From a checkpoint of a small masked image model: encoder patch size [4, 4], encoder width 128.
Rows from block 2 of the encoder of a small masked image model, named by matrix and row number. Rows with one number belong to one neuron. Each number is 500 + 25 x the weight over its row's rms, rounded and kept within 0 to 999. All counts start at 0. Numbers have three digits each. After the name is the row's rms in percent of the matrix's.
After each neuron's rows are labels from the 100 images, of 14848, where the neuron reaches its highest value: "strongest on" is what is common among them; "peak on" is the class under the peak. Only what is clearly more common there than usual is listed. The data: cartoon faces.
# fc1: MLP up (encoder.blocks.2.mlp.fc1.weight, 768x128), inputs 0-127
# fc2: MLP down (encoder.blocks.2.mlp.fc2.weight, 128x768, transposed), outputs 0-127

fc1.641 073:509507499532497519486470436478519496493544480511543459475513503471466461514471518506480553504500470471488456487506496516516498534520544513534491473499495537504498517502494534498458454474504504524496510469470492525456542450499478487510544475507514524505453514500459463469531494565484514479497513469502486479471520506488519482511523513553515508524533481481532483532504500489528514513509
fc2.641 073:561493517471489475499465486482512484475484509462497509513511522529499491459504476514522450492541533517497571523531517492480468511505481491480470506494509501501506498490500512535531558521547474501502509510501509543533495545475522492487557512506466471474531484506484501498478491517480503488508468491462476490559468501524458493506522481521545473453444525507523508505502525479469477485526
strongest on: grey face
peak on: eye

fc1.525 085:500514466489463484486513480524510455507513480496492514514477505547437485486481503442545503505499501523515496487531500453476519517518514522515501527484490515499506474494493505558546491498495550503480478464518536542544492567508506506485508476514525482521474506543512506487486505468508542509499532501462494473490465465481495493515493459501494524450546499524485522479474517482490555541527
fc2.525 087:454504542514474485497487475503522526463464515536555483486485530500534472454481507500505485517502430521512498497520493522513509492512504507488488469491497537494477466498502531492489514509519502472494494517465453516515487506513522549514546488536496476518508463458506522547446507506512536490528485498508504532506469507507448525461505498520548515549567508501512476466525492516494488462487
strongest on: orange face; pink face
peak on: skin

fc1.89 111:497494475484451515499513487497489548487501468477470497467508478495480509476523471550530493497485485502482499466501549509472518508500446545505508500536513497529533515517541477486511505504508540521527480526549527538494484447494510522493521518494489489498534492489535474503511523501502522523460526524459495499514506466504535457479525505538540484528444441465490482462465499484504538506537
fc2.89 120:510480513501491533499528486505518502532477468514513469503507473487505466524475501512528532473489496497487465492536536538493531563518448448513528516512494493499516537487521481461477493478460551484492482461483436491501472497511529516467514480508530482517533514495518484495518482464467482477487516527529484523469500495498550542502497513458492520511437515532553487478475503484502509489457
strongest on: surprised
peak on: eye

fc1.560 103:500476496559535512473485458514479519526536525470510492543503497515461522532488473498544561521454466513485534467531441534520492478501473504482526478502507497481516459469513513473520494516478496484470508477508516492495517522545506507522524499486475480498506508532489523535500549525527484503502450478515543503572461532494510527489525501478491485507479517493520548498504489495503503539513
fc2.560 111:507499515468480512477441506474524469514479473456524481548500526505524483483491485515528521499456498521527516492440526518502508543521461528504513517501499495495522477505526492474490489507472520515555519485521425486480461502529503483521485515537528498504543499482479531479542453479463475530490512498525459544497521506544497479520498497505506468501491477511484525523480495492567508491529
strongest on: pointed ears
peak on: skin

fc1.212 094:512500546485509490490515461492510498470459463543501543510495470503466490490509498481499491545525519503507503457515480489504499476468493512475511446556532509454552479530511533532484531509536525534498519498511529529484519493447511490497505467493473489481548490522481468509503516503551512523498497500518478503531531458493483524491575463501484481506484470469473487513478522469492493537473
fc2.212 100:483487446518497512494496505503461531499467468454520518530531542507501503491517535543455503526521473502474470483481515519474535480485495476500478538507501498512461534502479515495439523484517501495495469519503531452508497494444469499508494505519518511510502539499473483480463486497490515470461511542532475502476520497538475507493533523523489511504503525496510473469470498476576568514479
strongest on: looking left; grey face
peak on: eye

fc1.241 091:455499524503510484507490513518544501480519493517430551478501546487483510509523527515481506497496456494513486510479517533541487544473486463445512536517494484494520462530538470475501507487485521516483510530500511504466473535475495492467487519479500477499454530515519472490484506509505461540495512515495547558583497483514479506452479488514460505489468515503481489472485527486497504483487
fc2.241 119:538506545488508463477538503495501501514482538537483518496519499468468510514499484442517511517471486472485491483521476468516495504466486502484525501520479504512483508512515526495542496493510493439474520491491523508506553472463458487537504515477517511559528480497543503490482483484481464478546551477497526505466488451554445491473490497509510483498507490532485484549515508534490556503489
strongest on: grey face
peak on: skin

fc1.52 099:539479489473588519492515496503518481473480488530477518493494502480540514513528487500497490464464485516491476504540475510493535485510522500534505534546537462504475460483507457504507518493508490513500506524495503508492582482508507493451501430460471532493521525478513515476542495529493490524518533497512478481462517553514503516476534509484503508528467522473488520500494542522476491506496
fc2.52 104:471488553517520495473489534531481489524456503473525523458483522498514501518482508472511456495486482483472459494491500484523473498474488477475467504503528549503478488476498505555515502517519516537474512507500511508513518489513532532486515542461521496498499519495503501509485522489475498468479492497543520545436523462505484503549509543523507488534544500473487507524545414527494467500496
strongest on: long hair
peak on: hair

fc1.231 089:508507453559499495464496494534500496537491517491503474432486499520533510494486512501491474514515509516500519504436507472509519503505497509474438528510524461512481512490544469494484488505495528499511490473548484496568492502507453518486510517518495473502519502502516480437532450459460501498517469489515487551487503538467519498511481501508515521472568490513501505500486506512527467542515
fc2.231 096:531552497462503499488488472484504458449508482489489533515500471491472479498488468555502547490509528462512487517533485486475527517488504490524485434488494476491511506539462446522465490525525528522526505524518494490494543482515501485508538519478549494474521481464492509488536489512495475521488510510499513477476509490508457479508491513549533529498508516483525428504441510483510511466488
strongest on: grey hair; white hair
peak on: hair

fc1.588 084:516439465560503507515509491520484473522545474493450501496486449515507514518501485545461526486525481546481542500525503504521484493461484530504526468491503457497552513507517544517496537471488506509492466447486470482524468488535531485455492496515482461462531515507493527543506508506514494469493494502499519512497501469470533518505466541497463497471523503514502472483508482476494503528462
fc2.588 082:482515490500477505522470509463466493493528499477528504505479505489503512480492469483510493488455525458507496462506464476479506486527493511509490555486564522485430484491458456532514485528495470507490536528470545504475478526499536464474506468544491497519526512494481465513461499463488521543489498529491472475486499537486455492496501514525487514574484502497487499505508518562482484515506
strongest on: pointed ears; orange face
peak on: hair

fc1.729 089:480551495458490467493512515504514532532468476508467495515519508508441489511509479542541469536513505499498490484489493454524546494484503497522529485475516514478519525451487529501513509521549525557483520501539478515510516519506519511496511481523539488517532509471451483491480498463485487514471536491516531514502452492498540481501465505501510489477528463532503470479486573452504480493519
fc2.729 077:529502497532480495494486512516467501473521492459543492497484506525524497490520490457495539482548531506516491480468505542523482529482490506503477522511475474522506491537539475501523528491466498460510504491519479476504497504502524514487474526441483501454505425533520544552515487536490511484536465493493485510506505498473508568474522506494451530475480482526546500530456473499512515476506
strongest on: orange face
peak on: skin

fc1.260 091:509491466499473539512529474477492474497529509526535510517468497462466488506514512548514503490489501500537530557462515512487499471490452522503521504492464529505510551557508536506502465471496523522519511514505524519519472498508491529470476490472508479467479520524532486544488505498488461515475473556556506480530460523504482485477535532506494515552512496472528492497528472500495458546488
fc2.260 089:484483478489493474499477523472521472521486486471522493471539481515567534533522528498461488510497474504484463484523481457512527543485535472492479510500514517517475500446533496506498514492460481495527477461480523449533524493515529492478480496469496536528553511493489507516506501492500488538469492509472479523500508445485505486552494481516501527509482496571514531505490512461563482512490
strongest on: sleepy
peak on: skin

fc1.755 110:532494497504497461554499546499499520455499477482491480513521467524543503543484474515509507520512491528511460479529514510518521536507495510523511516460498480504517499471486477527478534523518493470464528527495508522494499424497549473442479541513477517540516494464535480456520493484503526487548512494502524485517510470492531480534461535498532491498484503475510477518486522510445526469492
fc2.755 101:478506503517486517516524483495544512551512497495498446471484518480453524479514507436491510465475496463480496512493491507485497481503496499524494505523480476509523503522485498452533499488472535545498479505504487511533509536481448537513528440509498523476457474533479516539472478498504499473479505524449489553515495511478484504491532428499503517536479498484494493517521532534531501556500
strongest on: laughing
peak on: skin

fc1.276 091:519470513521526522524497543500515490507507469527493560581487495479497496518525513495510483453496494474520471478520473530510501464459483521508511460491494496533537518533528524522537479510519520469520510465502526502476484458465491502492504491499482552531469548523505513502506503519451567499478512480516512484517522487503451516471465507503473493462475522458514511525458504480523499504489
fc2.276 087:539533523474499494523486472484517470520450498499496485505478499509493482461500519500520511485552495467506504524465541519496477492519521521544482475482474515461518469527495545541502516536525514505495529500525533521519532502512574502491504482518501517482477472457512485492532522560543463443516505505492516463491507478473469490492501507491512505479485513497486479474468468505520478423474
strongest on: grey face
peak on: skin

fc1.463 130:510492487502494510508516479457518514506503508485506540494507480494483505471506458463500484512452487518537493522466449488524561540544501531505518462476465502495483540495482491512538540506494515502506481520519481531476483523453530473480489500482500554507543461474511457504485429539481539493501457509498504544537480488498481503500473483498508479532503520526471504444489484484528486474492
fc2.463 115:511478519506515457506541526495532514496498500515472512521475506464485506499450459440502486469494524477482455498529465505511491550511491508524524516524490510506492510479509523540498513568535464503497484510540529520489475477502507508480476536534492508492550495480532483451470477506493492532547471470509474486482494519450489546482486553538528457520525490498484517507459495486493498517482
strongest on: looking left; grey face
peak on: skin; eye

fc1.366 117:471461505504504475499483494524534541533533449470501529500517433533506482542521484527499509502500490519473517489476472484453519464518515496477470497519501502509472535530482534485489504442530523502523531514542467482482497481536497498500490521478517484491476510479472474484524489487536492512521513524473562517534480568455513494510493551473485468474507484510477505464480486512522481515478
fc2.366 104:498498532533539540482448520506499504531480452481508496504504524509517526498502485498493496507538469565455498501491502519538518498508524506478514468521483520485463490516543481497504480474505519483474545504503502503484446458531501493520472504510482507503474523499496483529507488487533537473494504502554510523504480523461514539479510509462523452467510422483471500449519465506531512514459
strongest on: grey hair
peak on: hat; hair

fc1.271 103:525536512462517504483534478531520507463476536500496492533516516542467515471520521491549484493539494497526470502486465465490496486494524500496500475519485522490512498540505489469485504515480462520528521495488542437503468515487455533554510515493544521489468437499493557532469476517463478517485514456471455491529472492467505465531511508512513507529501510532492475533487515503518509490500
fc2.271 101:489503534465527508509479504550543502594492544470494535512484510500482477502476471440486505503494513496503512457499466511519468491493524496534460479508504485497545511505516485478514458487473558516503472486509501487522498517521475521523451462530456512478482472521503518529487508487512513496460496522493490532482497520502501513457494500480528521509521448509515518481507523501508504573526
strongest on: laughing; blue hair
peak on: skin; hair

fc1.188 095:453517467543477512491497539510466470498489462499524471478511514484471517471538460486530498475486490532504447471514486463473507498508467558518505521506498519514476507448501528514444512496506506569447518520492523511501495493512531535463485511508476497514495451527479468459482525495489471480551509501530524535486500502478506494511532488486484505524489516511511524487503462489461532457502
fc2.188 094:500474536497528477504551469487537506522551515501527542521530492493555516548522548527466443482495503527505510475456498474457475510419490488459495515534491488509513470503481470516492532516517521524497469468488495519494513496501533487534494487495487546467507534478484491513511503486499518450490504506527487472474472468514512513509488469542503473490529463512506513535494534513499478506489
strongest on: surprised
peak on: eye

fc1.747 079:530493481490527477529487522507481514470511452506505552501474483485479473492459523503468589512504495473494478467486482537537467528549523478521467497510475541540504493477516508502495508502525522525568519514498505514484511523503534517476501506540506508506448497528523496495536478507518491526481455516523530491497524493510503521517488499510455525531501478455495436521481500503506500550513
fc2.747 084:493480535517549457499492512475468547503506529511474506508499559532491500508526538512519456525524508511477523494541513525522462484465490518494526493502469506462501489464486518475493528473489505479458468515463508513465528560469496501516526475498505499514548517477501479515535504494523494462453490469468505463521470477497489488475481504465499527480500527511491561489502508494496573500477
strongest on: sleepy
peak on: skin

fc1.258 106:486520477492499520476492497520529494538520447511491493463507549507520589480498504474523466463491478529487455501543480479525479527491525547441523522539450485502501505469513519489533456506499479494494455507506495480497505512530484541469516535517508473477542493478496535517519514487515502510508498506504525481520481507504485517549481507510510506535468491487486526515500443474528527482532
fc2.258 093:517495470509515507510491508492494526491521516491483491490483481482503446533479498535496566532525470491517518509450513498463541459510506440514516478472557470467466498521504484505459528529491513527490503500518479504482534501491471491524502503488485491543466511526506484451507524497502519477511461519510476505492530483484535499475527531466524504477543511486518477526480558552450496509453
strongest on: laughing
peak on: skin

fc1.324 118:498494517536554497467521491504527480527471488458446477539440534462469489556531521493500474491509508475496477524474492538480487511480523476458502451518507488512521507524477506506475513477524522532493484486502493479454487517514516508508509494546499497501490466504504499536495533473549527523504519489511494534544477505532471488498520478526440494530465507517514456520466468496544519495494
fc2.324 124:493521485461469507471480519492527484487553506517525528453535496511540510477502520497516522488522485518501522480522506522525517505502475504518472522478501511520456499478532498494485523529491435501527490506495534488528540447505444506494500504474489499483528522470495514484511478484485515496521518498507512480491551470506518487442464570488542461495501518453471520492514489513424509488534
strongest on: grey face; surprised
peak on: skin

fc1.681 090:556494476506497504486500518532496531502525498499491476514536494532528469507474498520564549514484504491545533533420496499510533525514484478499498510511500522509486466525467487511480448445559501474509507498500484534510484524517504515477528519469491473529479474527512526532548489473500471469529516490501500496510484471481484550484444539503526518484519516516477479483471490522517478505494
fc2.681 083:491538535479533510540479482533517507529510493523514499524460484483520518512534510504485444452499494484493490458516496524494499488482490494483523485496488487455536523487502499459499494557442503530483470515462494495509520505490489536484465472529507505502547519448490454523497529527477546520459544527507491483534508522496467517452550490483507501460497523491567500514502489507503513497504
strongest on: orange face; long hair; grey face
peak on: skin

fc1.264 088:533480478496513508476479461487527523523481510488524492465518499520501484498498488487536501497452459484535484483521507490495498482523516519519493545506476517502506496540456494514516472510524485491506524458499441546517523539507471462508510481506408483484454481482506475516488493505513529481526455489486532514508443508570472543480492536531501536503493500501500485506450512520517485504484
fc2.264 080:506493495503498531503500503519467510495500487458547497503478549500472512497522502544500463477567475517468532558521484486494578544484478487449517473464523474470482492473472512501509523504498508498530478546497513496536507486503493499505532522512551524516482514518486510466468459517512508528487516487491488452519526494504534468526509489466521460495495538518487505491514518511478520441482
strongest on: surprised
peak on: eye

fc1.675 103:507480481493484496439467525492522480473457527540497491521475510476495475520504502511511516525470527511499508500528510494482494463482441514480474499474531489498474488472517568485525486500492527538489472458493524498526491481486484532512488498501495488509435514496525534480503528494475522507523525502510481467505496463465480453496482505514527483503470552565478519550500492526477569516483
fc2.675 093:550522471465522478529506506499499463519500497489495521494497552491531463510501533502496453473536497507501465464481475505517494538538545536497529536466467504494516491492481484496467544464508455507520496502516493478476456513527516511526536540508503506479551447479495503483518500521530503510534511456524497483501480512520511501526557500474458496506502451457491468459502502518472477523488
strongest on: looking left
peak on: hair

fc1.751 106:522471458524511493506514496502496504507498507460492467466507478492553476478531520532510485481486507550533523506518501548482488494521503512466480539500450478511514497506486489454486527519509486520549513491503510503508568461536453522448485489449482499479487483437473500442528497511506517466478481541524490471508500532460533520504517501509474516530473538504525494513477500470493505502500
fc2.751 104:555531537546499493533496469513470497541483512456490503491482503471583475474533519502499540518512505535498495533486475512516484465480519492519504496478529492520480520487485492494473508499517557427472495504470511549518517485535508519428490515492512491485502493490505476481546474494518511500520481482489479500497496499494498531484503499488540510509542435479481466467514513505513532491518
strongest on: long hair; top hat; pink hair
peak on: backdrop

fc1.435 100:469449537488539546461487481492541527550484460486475531461465472448512478487545494484532482476484503494499490526537530491491509495506509519528543508500462499506472497508538476512496526492487519503517473515504485517487504521515502492458503536533464519503564503518488476484499515471499459576484472499506514499486511498518491529525542510504510484480486501462473526542475521467497528510476
fc2.435 093:511502501498502504495496496540489505524460468461504488458483484484468477481540518506497510538502491441519545471482508519499522504517499467529489509512502528522428490487502449482533474476491534445491549499517519501495493535529506521494485509516505505509492513489490532561522507483486521423510467458532504511466458547498541478557504512499501541508497476504472512477498502489521502499518
strongest on: long hair
peak on: hair

fc1.667 094:514486453507485477453519501472490497534504496537519498523485532541540537492476502524463497519499449511521518528476426508494504453499538504470506455521500524496464493484483462521509512490508475550504462464494498510479507519487501506482473550540537487495506524449465527484489477500471478500468475501503497515463525512479548507501491487517478519503484472440468507498512457513486509478522
fc2.667 087:477490548489496531526473500426511513511482515502491471530491476476472503541449468505531527500528537530494542468473507507512469523487509515459525545503522498460547521523518477450476524504487496462517502444495511477511502519503520465504477526467494506505510478515464479516503509507447469509480492488456512484513504510503545473486481511490481518491481499459551489526518523529482490543522
strongest on: pointed ears
peak on: skin; hair

fc1.505 100:478509447505482491480485502532495478487511483509499485527499479517513560512480489572523466498532523497537509454458444461495497468514497464501487536531517507513487533493481520521513498508513483536562502484507527431475474491489518493493494524529480506509464502527496515519510543558487519540495443501454485531513495466479500470495506501497497503500507491489529525480521508501498526502550
fc2.505 095:514493519501490523495466504495490511502502556522535468478523486449495468458488505537539505491476505516530481487461490524480535539455524551484525507515468480479497468503543511464438518483504521495512501514473486521520539516479518464479520448524502500521519488489485484495489513494500507479518529546465524533500484539513523509513477511467495474486540482515463538530517514469563498467518
strongest on: orange face; green face
peak on: skin

fc1.299 094:474483510497513513512511516529493458500477552519550528494504530494511516522537506497530476481502521505561488501495531530476478483499524514499498521514522501498494473467499496504522510514491504460511486477445433555518492523495486476436462529483528492464520528497511477481496440487484515472549532514472511490519497524467481461503507496520530505447506517470548498511516544473492486491528
fc2.299 092:462497503542548477519521509482488490491465512525462551504505530455464499503515499520496539474492478537481495520509488515507483476463512477507495488470538477491516517445504483533522531518533479502541529463481546526488434483499483536504498512495499497491514461504496515479569471540509523478513452548492524504510503516492513531524505523498548489479471514503469532510488544473510498500513
strongest on: long hair; green hair; yellow hair
peak on: backdrop

fc1.173 102:535503545482496476497497483467467523489500497488495503556478495522491510523490537542513487517450485477520508518477477550495532486519527525474492467520482481472516459480489512511497447460522489454489493493490499525527504509510482479461486460457505537542515516512518483515540487525475498538497466530507471520532491474482486502462486544489481578479507511516512467472505505501515462550500
fc2.173 106:530505530523488508487499477501495480499510492511546477500519494486493498480495512497511440446527527457519495480488489506517432460497500507468519518482438547480470567484507538476514462508530526524505491466552540483511452485452508524512480505532571471481498508487484484510503486477517532495488535495505491523525502497477511470531502452528515498478485513511517517501496465529495490504498
strongest on: orange face
peak on: skin

fc1.550 101:538469532539500510429507475512516483474435470527511551532544509497485481519492498521509477500501482475511559539494506484502458503504520478487497443480458519526487515475519517482481494526495492498442492527525515539491505489525459501532501502468535523518476529480533532510493492486508486492526515525503484492502530473542535473493495487489514575473498478491506525493486500491471470497487
fc2.550 106:516513532537506519494520502490538540497512472443489540515487529520501473444460510479506489486478492453513490468537523504449464507471499495527480476506441512470510482564515486496512510495483525522460503495479549513501455500479538475486492482511529490485483507480558516509540502536524477486501508534496489498479518473495518540520470477513501516528459512486489471479482500503521463465537
strongest on: sleepy
peak on: skin

fc1.92 087:490526469497511499524530496516505500526493490499502464469490525521495477472530455531491525508507493511489521444484418546484507528478512512477470505507589533511487437506503463485515527501497441523527533505452522493515502460473515505496492502511534478520525536480474512495490513523510507522494516498484517525495568537488514485478509484495493539493472473517499486491480461482500493515478
fc2.92 090:499458479549506498470503515506489537488505512517488527522513475499536486523510501487512475470488516487544514458473497475535506551501523490435554503551459516496498486494504488527484555517478462486467473500503529503490518530471508509477508504451468515463523471474491540511493537541519489487522497504492495496494496475509570485530502489480502527534479497532465501433493491493497469519523
strongest on: laughing
peak on: hair; mouth

fc1.573 098:515468501484487489549465514471519483493496469483507494465497479485519487502492470514510478470533468483493535522507510526444520543518498522490498514493517537489476526498501514465560523443513505501522487518503492530486534479507511554472476478534499518468506510472471499474501493505507535519497513518501510555516439489468501485537519510532496458540504469525480507556510458485484449512460
fc2.573 102:489512473506478493509547517510521498500454461469467492504499527504478505519488512532501534520542510503518471467532513493502461527511489464492504516471544479514528484514490495437475500494458499496466513528491498463526486472514455503509496511519470496503515517527483555499451521511493472479564465509522477503513505497506556512525504514504507487523499502515538449512445555514450482524468
strongest on: looking left; orange face
peak on: skin; eye

fc1.63 122:516529532518498504510505527523532524524502524520489496499493444489510487511497463516560489526428488500488513538495494466502475472528480504510485492484512490495478542499510511498491485545509532535509470483460488513569491521525482496507472535559438497486471487519532511516483495500513492447534515500503525479494508474530492455498437477489494493470466489477463500537533486526478508501518
fc2.63 103:515513547524486549522500542501534536528516480446484481509483504432456455511516462506515495519493511524493507513516526502500521511515465503556484506479497509500481522533525476515467543540469512520492538514490513479521457501486463497499504486531512474478446529484492469446482519478521483509477492474524477448463512450475496466506511487528521480517483521525491515517517507507535511481491
strongest on: freckles; grey face
peak on: skin

fc1.710 102:526501523526511486503504519489502495498486483550533502542471497500462505571490510489515484516443489488475490478464511498505523496536509478476453501512466521447492507560493527502522485473534492511476490520466443504505497481484489506471492488494519549510520533535472506490489503454533508466515474518512483507535446472504481540519489511500477502487535515492513477500520505447521468531438
fc2.710 116:534491541461540526530502509479527466487500507466500483519514430493486525492510478494513498514489525479505495467523490461484463502528519481480532505470531467474494490473488497482518474445501464553496521513492536494450471487514507493532469486518503489523476522534510495503516533502475525493515461502532525504502504502484514529482517518459497553464450484560534494513537495531529459492474
strongest on: sleepy; pink face; glasses
peak on: skin

fc1.24 095:476553488497567467464487517559505475472496498540489491530504530522526487482504516518476505531536500485502499467499505516483474485470521492481491522488536504488480488516497525459548517505531484529503504468523457473509496476518535488546563497514488488522473496482533547485535515479544550526519514473520501531500454506467469501522504507525487501472502463516491485520525479461534502482504
fc2.24 105:486515477450466489517492544482493522527523538472506512449480485500497549557499500550465494436492478501518475544513469533474533552518470515487513491486515504474531484537447532526479467535460505522525516506508556481506457516514524469488511487477528515492514470456520481485491513505529478488507487500454499486523484501498484493522487464522505479524491493513516493479505500474523473494481
strongest on: long hair; black hair
peak on: skin; hair

fc1.476 101:499506524504468443512502496504532512503491527512492515533488462495530470518503479502549525477494474460514523539513466476505460532541462505475475463498523522527502503540490537538494474505491492499538524510490482503497513514449492487465466535518522512505500458441529516541490519478508496508514455472493563515530489487448508521516455502495533473493501496491521481542468533514508483475522
fc2.476 097:511528528467500478540516473559493486509508468502473490477471519510473546497510505538504467494559475477513486508505477517526486502529462483485507493507499474503582499510489503520496472524458506513536498510482518472471504479519526530471488486514485517495510492504527513502470497505488463556456498500495460462519536499437529531462494490515529486539439502511503523477490521485462484519528
strongest on: surprised; white hair
peak on: skin; eye

fc1.273 110:464502520497534550516515499496486498486501529513497519491501530512519517472504525486539547502494486511498566518506448507493471495489471499517470536496526453519515519562497515519526522513460464471473484468471483499487505469462531537461509525533491518463497512517503471488527465478493481529523455487471506491521497519534485462505525478501485523462449466535545497494519515532489517476469
fc2.273 095:539437494569552471430501494526469503523489511509563464478499488480525518529482536476520484480511528464509502458504454551542442493540497509514498521509457539492456491501499505496499552513506505496497515503468487485483513466499500519499492496484489516521500482484478513492466506522484537510498479489511477515482498524526510512528513471523487511517523460526518510512502476539500473520482
strongest on: long hair; red hair
peak on: hair

fc1.628 095:563519525541530476486532507495500526478497522486516515552518482507527503474527513507522515518449528492506487508531511488495469464498461540499470445510493531471482488511488532501508517512517486527484529524495551512551493477510489473501449493491516530522459498507523535548512487538499492494513507524483464473489496417529488481489480519525501481490450504486544484512508509504483525475530
fc2.628 086:516495533505533539506510484520516483433511538469498534498491526475474484495448497505527537489524508478496489499471513522497465533488495507557477503479516499461521495541546501509480474508476519478539514484512508474493543497481485493507497516498477507454535530548509491480525495475448508522484491464542495508513506528543471502526524531460482518509455455484492524487486487512484485568475
strongest on: laughing
peak on: skin

fc1.114 113:469525498500511524509488464534497512531508553502516494489496483518487478465487534555520501578521485487486507511464496492456463522509541512497492524508510484525515491473513504478518515491479486497466462542482529486477489482541511500454437495465541480508498544549511484517485473477495525528507459439494508521520515512527444497529505481498516496483469488470521466501518486521495493467481
fc2.114 094:485439475484532509500533508489510524486457483467498469465489508477546528557466452505528507521499507476454501494500539519484499516542483521504514536487481516520487452482515534498516504496472502558526469474446511493526493534476504455510542482496489471544503533479527495492474483503504530524496502473545503510550504449468520511500505525516526500493521522498520495516519535522493485495474
strongest on: green face; green hair
peak on: hair

fc1.599 124:511501501523519500520497532498522464468540514536546516507488475495554492503482496518472531506532484495480504509497493474469471443493518474446466513468507488512490510471519496457515446496444465495492525481532536486498524517501464511488499530506526511470483498518473507519525514507488512528544459469501516482472509513519488495539531483519452473535502535519523444541523518455468515493511
fc2.599 110:456487464474508480523533473534489529512441522482479498523467491484479512509518490515484482516478511473460518497521548516499558502506518541496534500479477484496469522518532487509465504542466480531515467505507549472516459477466484528490490495532494505472510498500537519486496483482504511541475529525495449491538465448502499493435524514537522519520519504521501481492486480485477555488493
strongest on: green face; teal hair
peak on: skin

fc1.230 095:503521520493484453452472549531513519458484503498493489457527476476489523480527499503468474502465468535486478477517541515509482452479545472485507486498541491496534469495509547499474514530501513497527495488466459527511489517544509501509487469510532544488464477511508522510504517535527508510509545485505475534500516511546482477507512508481495522501483507485453451526481471466560505485543
fc2.230 087:451492495507516478481501525511468493547516487519457489540487466529577514517476487473523488503537536451518498500478487476497521567527502475480498488551508546479499488502497479501524547528513486491475482492499491503512525457448530491534507509517519508473531493521521506480465503523500482478520503482519485493471517487466488524537482488526465490459482479507544539537485531462518513504493
strongest on: looking left
peak on: eye